A small audio embedding model, trained from scratch.
Model: 3.45M parameters, waveform 16khz input, arch tdnn, norm batchnorm, activation silu, depths [14].
Rows from block 2, named by matrix and row number. Each number is 128 + 24 x the weight over the matrix's rms, rounded and kept within 0 to 255. All counts start at 0. Numbers have three digits each.
# conv: width-3 conv, dilation 2 (model.blocks.2.conv.weight, 320x320x3), inputs 288-319, a 3 kernel for each
conv.0:126119132124111140139093118112118126110118103155105132146122147120146142120162092135158129088130117136086135136152107153156121117104139131163088098141114149104102109136138097091157150174131171131096152115105140134121094147134132100133137105144143133157121142115153110097131142125164135185
conv.1:177110098130132098096161139108124137122144122101168077116138124161165124148100139152139136140102132127132136108179115147118216137099166121133136118168118158155110131140107142160101140092222107120140169143104154149130127133115145108142129128151105121166145167091123146140115089222117142133
conv.2:144124117178114088162163110095204054118093106126126144161142099133158120140155134092112141075129146140149107187117119086123132174125083129098227136119098136131078151136142154085129105103145158116164138159086119145141129096089113139059157107134159105148147105104161095110091112124164106140
conv.3:095161129129126115130151118137135127138101155146109131120120133104149105113189083160106134110122136118172131107141083104109089130157140090137089093119110139172144100097131130112106136126119152125121073132124125112127156129140142144107111128131141099148079122102146107138104160140106081108
conv.4:115111132111105124109101160148107167138118124101137135109127124128105124128125094138151134136154089095120157111123132075133192123132169094138084096152146107135161119105113107145109080152160135120096114121154145118145124119194111145167110123126097154156126140111127144130086108165109107121
conv.5:147138117163155126091170125115104123113134137098154105126151117123118134145126100165120117113134130149143139116101142124099201156108099108136129123096137148104109147085143145126117150105132118141087111108157131118110124112137156115166144110133134152140148093129097158115145100135123164113
conv.6:137136138147118147174131112078164157145100121148124115115111104124139123144156106067094135148124115136087100130149111134100141114130122167121132084124114137108130119114111140145132151102135135120129118120097155116117080146127171126182123098105133093131110152115106125155119120097155079104
conv.7:119120149118115143120154160123148148099140076146121112133155124133151142147111093183108143112161118130126146126098120126142144108125168139142101112122116085110207128156095188157111162114133133118099067150129131168100099095181110086174142139106170128096113110127145107105124175156152139116
conv.8:093141118114107162147110129125135112119093127161102130164105134174073148123120181175166163121075143115084166141124070176111101126142108136109110120152050114119142144091093125099151176116141125107185156167121124125092141143108085112128166155099192132138166121122130115087183090118144123133
conv.9:123124152107141138146092170141111115129119115151100146168117088128151121113124130156124123127125102137134131086158114156171149132132139112167134109134081086106101095135120125081126155115130123120127132140109142107142133099107108127150160107103134156121066187100125165145126165131140116113
conv.10:155116102132061153178098110120133131171121109190098098168097149126135147106146113105133132132122125119129118132136136124176171130113099125212128113147089106105129142118157164093177090149156114134138122146095143098065161109110117112127163110148153122163110165143135126135112159147165150153
conv.11:094100131120139145119144089161105171108147117144148158110104123116154130169112141145134103124112144119151126150156115120130128113135146149142089131148103095114094123112102159123137125147142128143088097117106120115118105152159120149123130132102135136124129153088125133136091109151128121080
conv.12:118139115110108150090136119108169101125103104136120152117159096134122130137145111129122100092127167123141123145144103102117136118124093126128166114153095094136109156088083111151146098135104114099120128145081116090132107117095104105139140129099148105107116110097135112140089121132143158113
conv.13:125134133129123135148162124110144138140117094129154122129121133150117124134154093100125106128090122135119144133145108136159114147107158159151097101121132123132120117115098111100125136132111149132072148138131172160086109156133131142129103134129144153123111142105111124106153153131132129104
conv.14:108142115101113077100114131099131177107116116124096094115120146135135129099141131102098128083123120139138136136109110127112105128198131135145149117150151115126154120141139073088117108084118110133121114160109098127114106111138091146171138081142136110093130150144095144161098153171116084147
conv.15:136113118108106109074147125161156117115172154102168141102123105153135150051137171160117099142111176100128136104111123182115150093138144105135182097140122105152113161103104153122117202123133171126120080141143135116155124151108140114127123110145142098176127139178089145160150142209112081127
conv.16:136125150103120141142137149103095113129099091135126120133158128115100172132068129125156137103121133136121138086119098128131148148094104149171173114077090101047103128112128113143122103142128131110141164082124144082106075088112117114147123158117144171139153110126097068126131102115103136126
conv.17:130145118157139130145165136134126131109106134166117141102122091118115116137124129118076152124128150128119140162095103165096133079137152161110141124122160126142138114129084101127133107085136148158072157140132126124132107116158154117103085081104094094107143116129138134105111096135117123117
conv.18:134110100099102106138090131133159114133141129118126132111144146135153200075130111103113131119163091118112105149134169143153129128090147157114110153108131143128141142162130117139138129127100147125108128116178103145141136139134134116092142144116099119103151132118144144135100132120118107137
conv.19:166108172104147144109132127183117102071135155105118162103129120132130126121122139115128125102157149108126147139124126179148128106137138122131119102149101133156178134110126104166139171137147149126084127123139112173136135123150097132181106096130102110116113106131133098148132148120127108125
conv.20:117146091102147150142168162095156158128078138133101141126140099113158108117173117135118111111125126143134166119131107166176072095119185161136117103121142096150155146123121144148099165145093144129097133111148081162097094122129114109172154169074172122072159097092133094126134163117120133117
conv.21:126134104086145124156084138119157100111129141111123142093142127135149146077149124134138102141098135126109103116147112180149140121116161209139079124131134104117143151169137126119108176133111148136094147109122100118152104110132113116129121141118133144094124168137132115108201119099123151138
conv.22:131128104150097148125127127097162114136084132156100151110150128126135149176138097143111112098124116118130130139111165096188085088190118189126107112129139130153092114114177077120139105140126116087134070115155092119117095109111099148118130179092126180103163114114086087132096161117149111136
conv.23:088146135100129134079122131123152096150130129147091136120137138111161102134081105184120072126113140115125134151081139136183135127154127117064159137152108104144129150128095167127131193135125152120092126152110157101081144101144161080114137113146151126111127135046121111138127147149143123145
conv.24:123115073109092132124177125107149131128114097141117128108106110094094165121136129130114176134102104122093114154134115110125175115121105111132181141137105136161130115126103080103152116102174146140115132118157147118104100118119116095113119132144116137155099172136127120166104088162097132147
conv.25:104168132133135102105120063090146127135131086137186062117145158185097124124122106136115132092111126102093163172081161139119132171127106111062131115083156119140123177102117125124103104125128128102124121096152146120131131147083132144108129133146111145117158094098144169123163144126138137175
conv.26:145120212113129151162109149124105130118129113120135108097114085166132108149103090116070119129114138138132177115129129103142139116152113154122152075112091159138104142114077142124136106101149132118136123166112132139119149114077154147115124138095114106069143126115104123156101117131118143114
conv.27:143119138102118136111130141126129154216166140076148153124103080123116140092104160117095127201169107104152115071143163151140157133141126138110147092115141145117122127111125150153094130118156155100151081109159178126130102128159123154142112100103065090094122091164117134162118129146103086108
conv.28:102143100163145102117111110113135160130104117155165132142117124062109105095144141102128145126106160161111152130142088145125131119070115137151108098134136127107124121101111128140136124121128122130141119110144153123125132135137136118124137138065144147117150119086154174093179105110104111102
conv.29:154159135156074114111116113142125126126169141114125129134107150147124137103102121147094096121152145135091101126125136123133129158154093128125078073135143103133101129137143152098158144124117126125068127113117126136115096164118131139141103158148099131124125140108105107146126137135109142115
conv.30:117132159132132111099117171069188167139104157125140132131152102142097111078173131156099110121126158138144075130128096107113135089126149150114102085104106132136128122129149142136125114131113154129129123115100124125133123131132117138165132127140149125095121124132111133137115101128111124123
conv.31:116143120124114178105163141165141117173177114119120136121107123114130122143123117134134172157168078158110110089130096124120132124173139112117120079144105101114127140154088131153123136116154128115120126143112162148082123186168134133086115118118151140160110112133124129108156129106126152138
conv.32:159127131087155099138124129099144112152094115114159126108124110103116122114134075141127105138122109126102138152110105095125145119130119122096165164111111123124125140085145137147124109126117102124147129090116109134174127120135087164133155111122104141117139109069096132118089137147125114128
conv.33:119124125170142116128139130091138136174126113194152134110113112143104126144157109145112094160146132144145122118151124129119143137127127140156118083124156115158120132111128169151107114119143097082103148121120154138100106112126142144116110077120113102107123100126135104109147136146113083127
conv.34:120139146105142111100126125108146154144120150124163082123123104082170126113166102127098140130089142139142095092128161158053127129135114129095141128099179141125147130160125100152092162081153141093148121109146113130131113112141153108143163128119162117112125147171092124134127082135093136136
conv.35:154135123118127165119113139153127130135106132106137153113159110102115165144110149113149101172091118094095182138136122105119145089079141134102154098141134161138124146102118135123105097127102095128145100111134184077124155193058149101123109138086075171083072096123165118090125116136129160104
conv.36:132175131108165118069158102126119154123062172141119127175113120117159125096179123114080138104105128118148145127136084165133145100143140121149124123098096079157096129091105116147133172112149126115111168123096123094159107120096152152107169088151136092122117120128137137075105112131137123149
conv.37:127129159167074146158129156148137104110100092102113161132098091114098178123117150128126096122140141180121092090108114135123098154133121088140105127104100118102126116121122087103117125125116140104143154109097072097158115110090122113167116164092128153075138127131107083146147143098114105135
conv.38:121165133120103133135117120094113086111155150091121198103099142121095121170146042110115137141191119094115138130084122151132130207115099153143118107109105078105142106097147064155165145152133128129160145111149137145135063111126151113130135130137115128153126073148105102184127128118142123091
conv.39:134113158133134140143112155147131102123110107109090132116122125125114115197082124124127088188107128138130126127105097118158106122142171175140153131127112129101153099124101150155117105150110110107152109134133135104156114121119130129180129124102112122102113109113110148133131134131129130104
conv.40:113136117133129124107139100077091171160152135101112079165110142101159141117104173102153159161081110143130121094133129126149114170166127107098120115138155123167118083100147122078120104120127114081171100154136131123152114148130135128141140136123131126126094163168085127137133150136125133114
conv.41:155124102154104147121152144080156119120096119147140130110121149138145123158105137101152152103096147149114148140148104123194128104101137161176118099118132132129140150141099133110128124184101139125119101120132133111153113092144140108138114125147176186146151170099119153121087164120097138139
conv.42:108147112147127138114156089115123140119089131108155121109120139108104143136080142150114164132106107145187084134151109144096125147129131128145066114151122154156130124118133116082142149106128130130092151147094169119119131121117125142109108119139150096124059137142140146106170109099117110129
conv.43:129145120122104153172115138121106149089143156113149121091116114111149097092136155092084099112179111127102157134119160125114084139115136148120150115125177124133144115148132144145113116122116122128153116082143151121141115117147105150141105125090107084101120115137104138175130108123089124133
conv.44:124141106131136093136120092111109165101156092124162080136111132111119118141090165126122142091113090144165095129110132122102129134131154114107121103140173122140146092181133155087065119116109125109139155144122136146140113133124125154121121115124129145146090165135164110094155094097092115132
conv.45:157113138118098138163134123111169116112085127180141071139131137102121093113183086129099204095116103124117095160115096107116108114142104100124119118107116170150097088137075123115131105094187132119117122151088107105127165119138178097102108081104107084186137110080196112127137138094108093134
conv.46:124163139108150132123126113187154087147149094136103136119156104104110124199085105115145100167101091099145167124117127097104108163130151124086116116118130125131122144127143114115116112103094116150151114095137166142130137117132157147120138144110127111083137103105163091142107107090109155111
conv.47:117124111119115089098151113106115132148090131076175107153124161152140119158137063083119195154109099111086100137110113159150140107148113169108094146097137123117110122103118127102118089182149157081148123127120133106086124170150093157137154125162142140184137186131144139138125162096116094178
conv.48:111142148160142096133117145153086140109100158150132109100115108097158134063158113134118099104138150111166113133143123159155160118117154133127135148141140123131108108107171136101095155132123209110081120118164066158163153112130153151099109127176129118086122141086143119085106127132109135102
conv.49:144096131154096128112174151137124132167124135148127110182105126125120110067148134153127134100141124125142108132179098120136150074155141062169121126164138141132146122125123111171082117136122127094108118169133125141107155118153109147094200112098166117142129117145165124123142168150135112097
conv.50:104110173148130119092114135137139108095138167105089129112130118138117115108165099101176124092118168120125139121091140114125107138132130090150138157119097119128114096127137080094159117118157104141117118109133084111186089113127152097145127127091109119153136140088128140118121148155115128101
conv.51:178113109154107155128114153119154111131174115106122118149075142118090162183102119122149164153156088146095126139104096070074158154136140123127113107148126138103190111132161165102152148093109129153154075101128149115130133144164186096143119110111123094150114079156120161135129120161153126129
conv.52:129143133141160121116194116140084148145132104129117166147092163135136147114144104120101101177132067116155102100121147150185096127109141067213090108099124135134132139138154152106110160141109178113079130103155147139107122118159181136055138126159112132133101147152137092169118157129103145115
conv.53:184109106159119114124123119126129141124126156126118094122139110112127100183113138130123169133120136139136150121127094125129126132120156103144107123154162095138123107151137108116086101102127094112138162138150132153154091111089152106137126134126135128152127132136136131080098126163110121097
conv.54:118087160077174141129140110132100113110139116121159100125124165098138113111178119126100094132133111063128126133104121115140069084131138173106131117115125124125142072120111131126126113114082159074113122113134139133128144142120095093138152094140130121110097165119139109157099185103143100144
conv.55:094123196129102137090127204130123127122105107120122116147132107121090136132097139140139106127095145122109148140118132124141153107126133131112138101149069110129141144133088120097150120136120127113141108128120169094095112174086120131129162146068105175125114104105149129087131156097190112126
conv.56:103089146157110172128093136136123149116073114127157163120126122066111144097173146153151105140091122132131136094143117120126071093127166153106111102134098118088135102126134150134146140147115162156062114136132156098119111147132097104118108106118120109120063138122107129152134131101119104131
conv.57:155146124122139115131118117126119115092147152065112172102128095134120131088139131104111129109125119138094139085119178120126136128163139111143136110079127142152103121113093152127143124108132131131137143106103131121140123111142164168117093134117096141120110154091098170136111105143096134096
conv.58:096104127095124161125121114144093118114126139091118111132152108128123197141115151153135117154111127098085147123078127115082140101124194127114125132105084143122126161129107131152136140112141105147121108083129126142125123144119103124191114143084128121106122124109137132097129095141149160128
conv.59:099112153073178178125114119117124122122070099079116156130172119140156124097145140136166129121122159112166128094139115136105133109148116147107130124104146130105116127088096111196114126141159107104142142122113089078141136110106110163111168136124128161133152145094115140118156097110135177125
conv.60:134165148137111104136112125127118103133119143124133154107099089094093102192107085116120053164129108145117113118152169110108088157110128160144126085114116149110145103142122128140120112115133145100117104106130114167108112095149123161132127140107117135081123132076126146140138089114130141110
conv.61:138127136099136151118077172125124088157116144101181136118100101120110093082130102116135068083154149121118134132161118086137133121134129105108119118156137099126087155150124111121115106106105136079114133136154147158128146172091143117112139154119091131118142142123147114109109102114136118127
conv.62:112146095122128134142125129074159147117186137144094145119126125167162092114147151121079139132142179116109147134109151130145119079176121128080148102188136171099139144157124171159088127137160095138145100170138162116154122156165116144154140116130120096127143142145116107142100133124125156108
conv.63:138149131137132110127092143133097107066136133115128096105083099142120097093118102128106105113095103161141120128133115118124127163105170106120113154120148147111108121093137135093104126131102135107116165116120090065122121136069101142145094144114116106110123108146170116132163099108120119118
conv.64:118159164133152136139147114112147121137183124142089123127115118106138105111096125120139093125187134165141096115117099123134084113159092133149110108126086107136097101132113118164143112129112134152055091120065142169117141147164074149156111113131119126080092095112123103171129156094110123123
conv.65:128121144125128093119126117145090115151068120100106150138126137113102115102137110134146079120093145113117144130167124094114161138125103114134109144100163137129153133077175121136089121161111102145096130125132117074166154169076109140132090123105132157109101100111120153140114123135127113111
conv.66:100139175106099143085160095147139121119119132123146139116108136114114169148101130156158140126157093094116153122112161124134152142110134110212117092083122079102103121102181142151088115136165093154138135098094123104099089120118125143128126148137137128128136145208117128135142106129085182141
conv.67:133105155128110088123128129098142125135106096117149154124143129129118128099108115145131132126114100126094102168156149133088089127124098146154082157199133128139185167129146109098130139134124084130130145164127167122169148146190101111145139125147132158108128116100104150140122120112124117171
conv.68:142103147106087199116108199126116093131114098135116134074089145117168114191133102125099177142172094114105206189106127114132160110140122129131143166140106109144109155180110109142153133140126154181124127080160176090129103137128151110091114147117086149156162100134139142107115120156104144105
conv.69:124154107125177089157178125091130109125082116133085153157145106157124105122119127183121115146114134139146110155127102170149101099139133201121135120116131106115098173127093164098137136154090179106153122130189118086141118151122103159107211103082207134108215091107093121177125171106140132122
conv.70:092182081156140083128165102101114128136112159093139144147130105169158104123138131183107157128102160133169062114144120150130140150155123112136144116147081120158124159106100136082137180081140173097107114174097164066142083135142119147100134126116145146135174081117116119116184155157113109133
conv.71:156117137167130087128160115119096171140105118096135129128116099190118127121130141099100136139130131104154132138104113138140136151125128146172114146125110072153149133115160175110144143126161146100132128148096127155130128113180073129145123124105112106106148072132127118154125160154177112095
conv.72:140075139161116133140075130119163123129111128141127122106095123139107129141144082160120128128125166146113164092140134106197135118146083083079144062179112116134105102153122172097133129160124098097158087154159121096125161153077118099147127127093140123121152160116117138098124125112082100121
conv.73:111117113144129134148139079123161107123113148168111125121126127099108132154150137127126172124128146123156101127099139112124132145119136089149082113100168128147099094088132124129121123118134145149102132108150126108112131083135157126075116124133126136115098138147118144110102108109089135119
conv.74:124074179106125156101150153140111158137107115133157125137255129078159162127083172144172126124111105128094142105125173142139105121108155158101174111110143107109161090123114097167144133132131139136100135134099113125114128117150123123120120178116137206110109120153144151134099126134125206145
conv.75:128141124116062126167074139149062120100168122118142136153101127121145156109140161099169127091176137159066158077118119106155162114098138132157136094093141154080116115106134113087168078162144131121136119052157087158172055124114148090129092169124073169156113161138116121091097104147151156102
conv.76:135129144135124159130102135122138138092077128123092141114145101134123096125136137071105098099135150137130153107129197108121106182174079121133162098091108097139125111110131131140125096142109142068143116131111120117147101122131118152116112117111107140108110116079107117159115155078097106170
conv.77:170119089131128139133139096130124154163124088161109143107102107126092090095111144127132136131155138149101138142096111113116108141089138124119133108109127179108111121140123116148149128121137181117124136126121152102134155164087173095111123097095102116125088127092148118114124092101143125123
conv.78:136109149124117127162132156182111142051110093157106138117080124119099132149107119162090122093108076146141104123105125122136121118115126155097107125114102248124051095137124123093143135145127135140115141096117073101088186101119112153120142112107123091118098099095146126159120156130151116115
conv.79:132109081100110144155133071089114120125163145118106144163143139126142182154144125106093139142141133132110111089114085149161127106137111138149127101107106181136109184116097113113164154114142168147163116164112166133142133112065115117150129147100160132128134132130115123145123149119126113161
conv.80:118151106175161085106137140128121179096092141143145113116087097154120109159088148121112120127116140142139111092146158124165129130133158131145141094134171134147119115106141189138103147169099121082117121139135129124110109156132121129105084092107117111106128074148114131126134150112115073123
conv.81:139140093127091161145134088096111151119133153142089135115202139119126138122127132126189124095133158132093111102099115135166137143080113095108118112090186162152112139098173106134155119160123126123126087107160109103170130114139148084121068193096120198075156088097111115161114128156069161106
conv.82:128075153159122132131131116111156116129152146118174113123102171138104139121172090118155120111160123134158113107138100130151166122144073138143105095125126122128103144140145155115144144145148123136112115105114169084145103123102137144059108095182097125159092178060114119138139138150111078198
conv.83:093088100133094091133125164148072141099104148118105120151128116168116139121120142133160134125068113163115083145124139099200148143110148117158141142125105118132123095119118145078120114168132123124097115126127132090147129127157115091130171145148164190114121126130167108144119159114146131110
conv.84:134121128143089131119128086118127116125114136158159099092130152146088121145128107159113154156103144122113119136145096128113136150115095158084081122122108138106103127093100124107183130132155157107095125117116135106087123162117113115119107142097136108174145145071121121152112081155123132126
conv.85:122157110097109109133120105149112106139157158110112124151130144130158108104152131131078176171141131098127122107178101144105130103126125117133128123148127149101111134143088103143111115110104149120121101106134123140149125119117135109125132154109154099135126100122137116105130102104151183118
conv.86:144112091086050175102082152152123116125092116152118089129124120094162145048122104121133126135143116145073144130160110178170155079089181121171137131109142156146142132175115111142104166164130136132125125130137084165125167135088138120124116167111124111146098163107137169116170165172139173119
conv.87:131080147131117145121106097125109129110114123116127118132136123163123108113141088101145116115087107139126149107133135117114144136171117149097161123121133120119120143136115093122099106126145130135102120162153114101142124131119129116112096130125091117141176175087126151109128133154102097143
conv.88:127100159088162112130107136115113144142186091096181072108131153152136101114111085126167148127145117089126134128124129116145092123075144146136084121115146136068154130112129128144118120153087121104138101111163173118121096156137112106176123176129087163157141104098101147116127131114147102154
conv.89:135130129120120136151138126114146123141138088130117148094104120164121114130139121132109140144140126131101120129155075132100110131110127170144099124113101162123094139128099120144153121123142118116133119126149134106087167168125172125169104116062116107124127117086156155121122114123115127103
conv.90:156152113126140125099108094146096112093145112127095144121103147123102134117115134108101086171120100153119079083130156120114090118103105129128136066103127113105114108136131145111143127097098151105113082118112139136136090104125113124148132126107112118109111110158115126180105109092149100106
conv.91:115144102112156128103145141101138107121146124087138115122093170097176148112136109102108097108120143113117134136137115092117110147128147127170118160087142161142128140150118092110144107126095112134114147116153128128126107158157150123104116108144116133103151145087126132131136119149136107126
conv.92:111125142156120118099154169145122125138123145154169119087145115182128115103124123112126109118094136115115122069131127081100124129117115079102174112131118135132125149136082162126149083109122144157144092141133126108120152137130154101145143132107124144126144099143133117123113125077111138130
conv.93:102143099098115151101153113124129095114124140123107143134139152108145123101121107116131149076109130103101137087131137153136103181137122141140107110123144094110091111127084088135139111094101119125111171165116138121113097127138117145103114116163126131129121152134103143153133110134109110179
conv.94:114130136108156132103163159130140127113142131104156122111112124121120149097148140176125107098157110113131147143133128136110116131090146129099151121119093153161155118126102159132115128084137123135120098125104177161107138127109115148146115121104123128126083105148117106122121100126093086166
conv.95:121134106157118134141151100127132123113120078135107121144110125187150102116131098125117137123105093119109109146139149115129129101140180112131177157123119098165176191161103138111129131126139147124098165157104147165152171114152099136138132114123173113147217154104138161138144128139108106108
conv.96:166145145131126125128146120117087176130114157130140112088121128133104127164109138096078141160076148120100140089137082117145092112145142111164163086132107105146112135108127150102117128119121109116131097148122119136140112131122119128175103139172106115116121129122101159123091135134119140180
conv.97:134125132133132126113100143101135108102139102115096123125161105152188127080088114141097111110128119128114119129125098115126136097095141126148144127141103117122170120123128152144113105120159111131142130107079105131149125116117125110148110153130100146128091151111076161134117106155128156159
conv.98:118128127106144099152160149106116118140096123125152139113124139118122118113175118163144134082103142074160110124123143139154134135156103164136177113086127107129119106119126131137092150141132129089109143098156142108117118112136114124142141129103141146113093161153134132137159113142139096156
conv.99:091118142121140163111147110175088126148123136129123107113076167137105107175086164103148160163126129127152147089114168102168069143133129113103111119107152151127140115124139133103138113159109117126116121128115171144142144134133102135101089093220127115159113134111110118111143150098086089188
conv.100:148138117105132113083134164133141174130094136099131107124121138162146158075123164160120120100115102120144122094109136182161092125169116141103142109130150108144135174129164095099114169147111148127122122154137146069099075169165158135133127094150117128148137156164111148175149155127111131130
conv.101:109109151116113143116100103131110118110170174155111122113125128123108120140128121096145102114102163100102140114136138158154067159117129097109097159142129154095108107127157100153144133183111120112138130105143152121163138151151161055155134191162110173101132100132147094111164144143129156138
conv.102:127138138159115129150143123147160088105169111109153151128107120123110149183053121118125114112147144087150137111130117122099128161152110136159149103147121111126134127170112118101138140121133082177119105150126120153143112145136138123142132119140148091122103114127118147127155126111127136120
conv.103:142089115126114133127133136108105160127135110134103114107115137091096105124138139137114122143150158125102088184086109130138148113122126116151102126116107091139127093140124110110101122131147113087122139128109091086154107133116159139154127108136146115109127150145123102156108152117123131109
conv.104:116117128155111087144110131094131117100113159155094112080122118134159121079131143091159160103089167119110147108116102102118146113137139150118179076128135101106140091122091134117109071134122113117120099104080088144102087133118130110137138154099101176128144128125125113125113107144143143122
conv.105:201119101137083172144120134156083089120131106114128141082127142125076129166145134102083134161109090134087133108154138150111109111080115142135156091140100099156135125106114105128168177110121132116129107141132143101115127147136198056126099143142142098159106121147081168151117130090095125109
conv.106:070103125156158163152136145115130107143104123183100142131169140119114106064086113138135153117104094152147140114138112138144118075145135116104136118128107114117145120130110130098113100142110142133141115159136106102080102133107091119123134129138156165183131117125125130140102143121090109116
conv.107:107138153104120122127161107111154100148104177113117127156140135158108109163074142090157085158102148137123105133115132108137129087143152139132118147107109148158103158099116116124128110144108136105133122116077147118098141123092092189107133108147106154102121107149110094139157116091155107133
conv.108:102122126126153148099146104088107151106161164116106144114126105139115137106148121151088101109160166108137126119117134141116106136122115134095179142113106119147160130128076134150114162121111092143152114104106151165113137134143091125200164086114119106138108108120119127190159124125147139130
conv.109:126116162128107203131108158144156104151122111119088167131126129153170145109149104101117080155150121123087185145145109151135092128120166132142109174148095124168143171149094066172165144147101116120109130122124127116123114164164116107144125129096086125082150127118138132117140146137116139103
conv.110:089148123121112126112085150116166094110093141107113177105147104134162088115143116125112137168097114115125121106105120144156150121131112148114135122098097117105109140132114165133094118161161134133161126108146126093144119127136132137120108129101112114130124123109099129139175143115106127114
conv.111:125137169157116119163130142089148113116102129170129091144138106102128118089181138136099114116120122136140128122166117096125118117140161124129102126137110125152153063148131156112078100115133124140095168133137083148143165117128080118158145117122150095094077170145129136109091143136123099120
conv.112:142107108115116132174099132159124144125132109150096142084115109144100124153074168106150100139123144145150133174115163158144163116114104174111091174123128130122084101135123122133106126154131137146135127129134137085140135146120119098127097128118071114069141091097147123122161136109124146089
conv.113:170115135135121104155163073124145110077104159153114093124070172126150114107152124079115147094133101147144087127136091096158102126124149120191147117114130148145067113163144102136142108154096101161133144100135159112155117143109138081186058100143051089159119077201173112136100140119111097163
conv.114:103157165202122087153117124133149112094104165148106122132166117114124153083183079200182120125084169170123086109164139125129165164114093137140127130130123116153133111122166170126116147191150094105149149117088089121115115141135154144116119146163154179140133139116098132146117154108117137154
conv.115:142130127154144102141133094120136139108122142098112145105112146112110157106157121125072155093117165143139100118149082092114106105120122143110160135138099152135121099110115127137159127104127103137123110097122113101155161145057152118128138144114124112127115118136104155125065115124125102135
conv.116:158136088169139083177176121154100130128095129122155144143151088136073109171149111097117177115118131137170088079153136132040121164114107129122113128154184160130137113082159114164130113077155116110127140176109104102144108176144179112084129106114119137115144125136105146109141094118148112136
conv.117:152150100165111149114177103111142110127129103108120118162127167189100141118117136149127154119150092155151137133119154163145086125110119114164105130130144110146133125102130158140126155130089116102136075144124084117092158133108131145087159122119156139153133080150113103163125130102139105145
conv.118:122132145134078118142092154101131136081152141135132119156114111131105112127109154094127083129148108167071115113127132133118079163085116106138143116079150167107128130108154085133147146120079078167166112081108126135147117164129151099100134163108118146141136133142131165080158099085152146079
conv.119:107109169152094154112153121153119093132090121124146103112135153112131198141096121110149159170097089118123159124124106157162135132128139150188081121099098098113119117106167102107176150156130136132129103121121145135116117116121098110189111186086121148153120098222094116111144145096118168143
conv.120:112113116129108116098161116105110134134141169108124145107147140103108150146166101152118112115134156104105116096104160126172149086152108101167098095107152122171107120113185096141130111160115154141089123119156118121104101112155103112141070130129113154141106128148099102135126145118096115107
conv.121:123129086131114119157140107141142136108092163110103154139122125159146124110115143115168156116081157126155125109130121113157140129104103123144122149111108146151110136110084143111136114151148119112179143120146079103072161162184134148105092125099147172136147130105150145150143162124070128117
conv.122:182102125122143153118133162139144099130097081129150121106116086098107112147134109114115141125124107132141149109137139118147116160139144116117127125132103113124149110118109095130131120131132117137144118136096125113131096151086146133127106109089119128123125122099131150108104134128139146123
conv.123:107126154124116148153135130097135166108168131096143156115100116183142121088139123126138101086150161134123145098165128119131163162136135170130108089104099169157077111144079110133110148117149136125137083130146124104093136202128121187106119074112148135104168108082123134150173140116135133145
conv.124:116106108098127109087132186126115137135088141142111089127171105144124133111129131136128121100086138104138129095131133165119147108160116101139178119140136131088153146126142138129077152103144119139149150170143175092112113134158100098112170124121124141151131115115113156125130136166110115133
conv.125:141133142082110076111124127150116146116124129131141131143130173102131146134158123156129151104149131104119128166137139128153152133130097103157144097144144119136149144152119132129120144124142131112101104134126133145105135116131161145124165141146112120117139127129113150128111123129137140150
conv.126:162117154182141093115157179093139096079108152143109116137114148137155148121119109100117151077125171157106100124129140142137135134156105161120155090129125122115122102132123093123135137121141138145096096103113049110162063114174125124120109103120136137110096145116088171135113120187104109161
conv.127:106144137138159131086099136141112094141120125088140129120118123109119129155153126124165125096144123143111146143144111117130151137107146102186133124142086131129132106109071138128157149157154103148126094110144135134131099108156137108119117118127115186168116144105088119113142143168097151121
conv.128:114089136123114149135095129096167105093132155109115160114184113154154127113135116118179138104121111110108147122118124110141152129171111108119095128161136114115087124129167117166075113148163081143134133164181122113148136113120096143101151129116142123141113162118116125137101140118118120123
conv.129:128154120127096163124160148140103131137102102163134108157105148112147137178121104132118165138114123099130135144171097103103128134148134121138088129129122142132103100140096126095181127118115080158107138156098119132085142134106114141126108111118160091130141133086148134083117106143104131128
conv.130:099190127094163095067173119143108156132097138085108123129137128145131079141128151117071149124123145102175100177121119147183033127143129137144092140113129121126108120117104109113124164127061135100125079142149160139112107130131110140153169111137143106132135106132130090154126170059182110124
conv.131:148149158200108149134161132099128147116158131141139135109132084115143124123116097099133077093114171177102141119117132105131161153138113141128150111103109175109179086157109086128109130130124115121151101159105125120153107165121145120165128157121129126115102115101118152120152120131122150142
conv.132:105175122128115101117124177112137134130099171133111104080113128152124140106116163130106157146113168127108123135117086092117133109076155158102141176099124110080143194124113139104147095122118147135148142069142150095196106158110141130116072095110120120083152083134107126107110109124093119121
conv.133:169106100125127125158147147106103131123110109179113111129126126160108138120134112126160098116104129134133112140145100146167126072132119088126142097178152131128110123107156139133126127127129128110121121129125122113113132127117127139077122092158133136149148093150149123088133101115118110095
conv.134:091131139117147125106134143119107111120124141143117158122107100151167127162097110142126083136121106109160137129141130155170119129155118125156169092140116132132103134145139137131131195134094163138088110118104161111140098125140090135144110108114113165097156149138134136134163176095117150118
conv.135:099147166162114175128152100142105137141157124192094103066113147074179155126156086094189120151135076131169136126137113106121103046151126107136092121111056116096134125116113108156153126096126150134105109166044144107109116116113133140141106127133085152092121139139117116137090091091102108143
conv.136:132131127134113129105085123132078131115158115157113123112173129100208188110080134135086141140146111101143098137087135104151109072114109123100107086099120156145123130169067125133136117108114153135118071133118155152123133099113124104122139171091100145123106138123128115139113139086137187167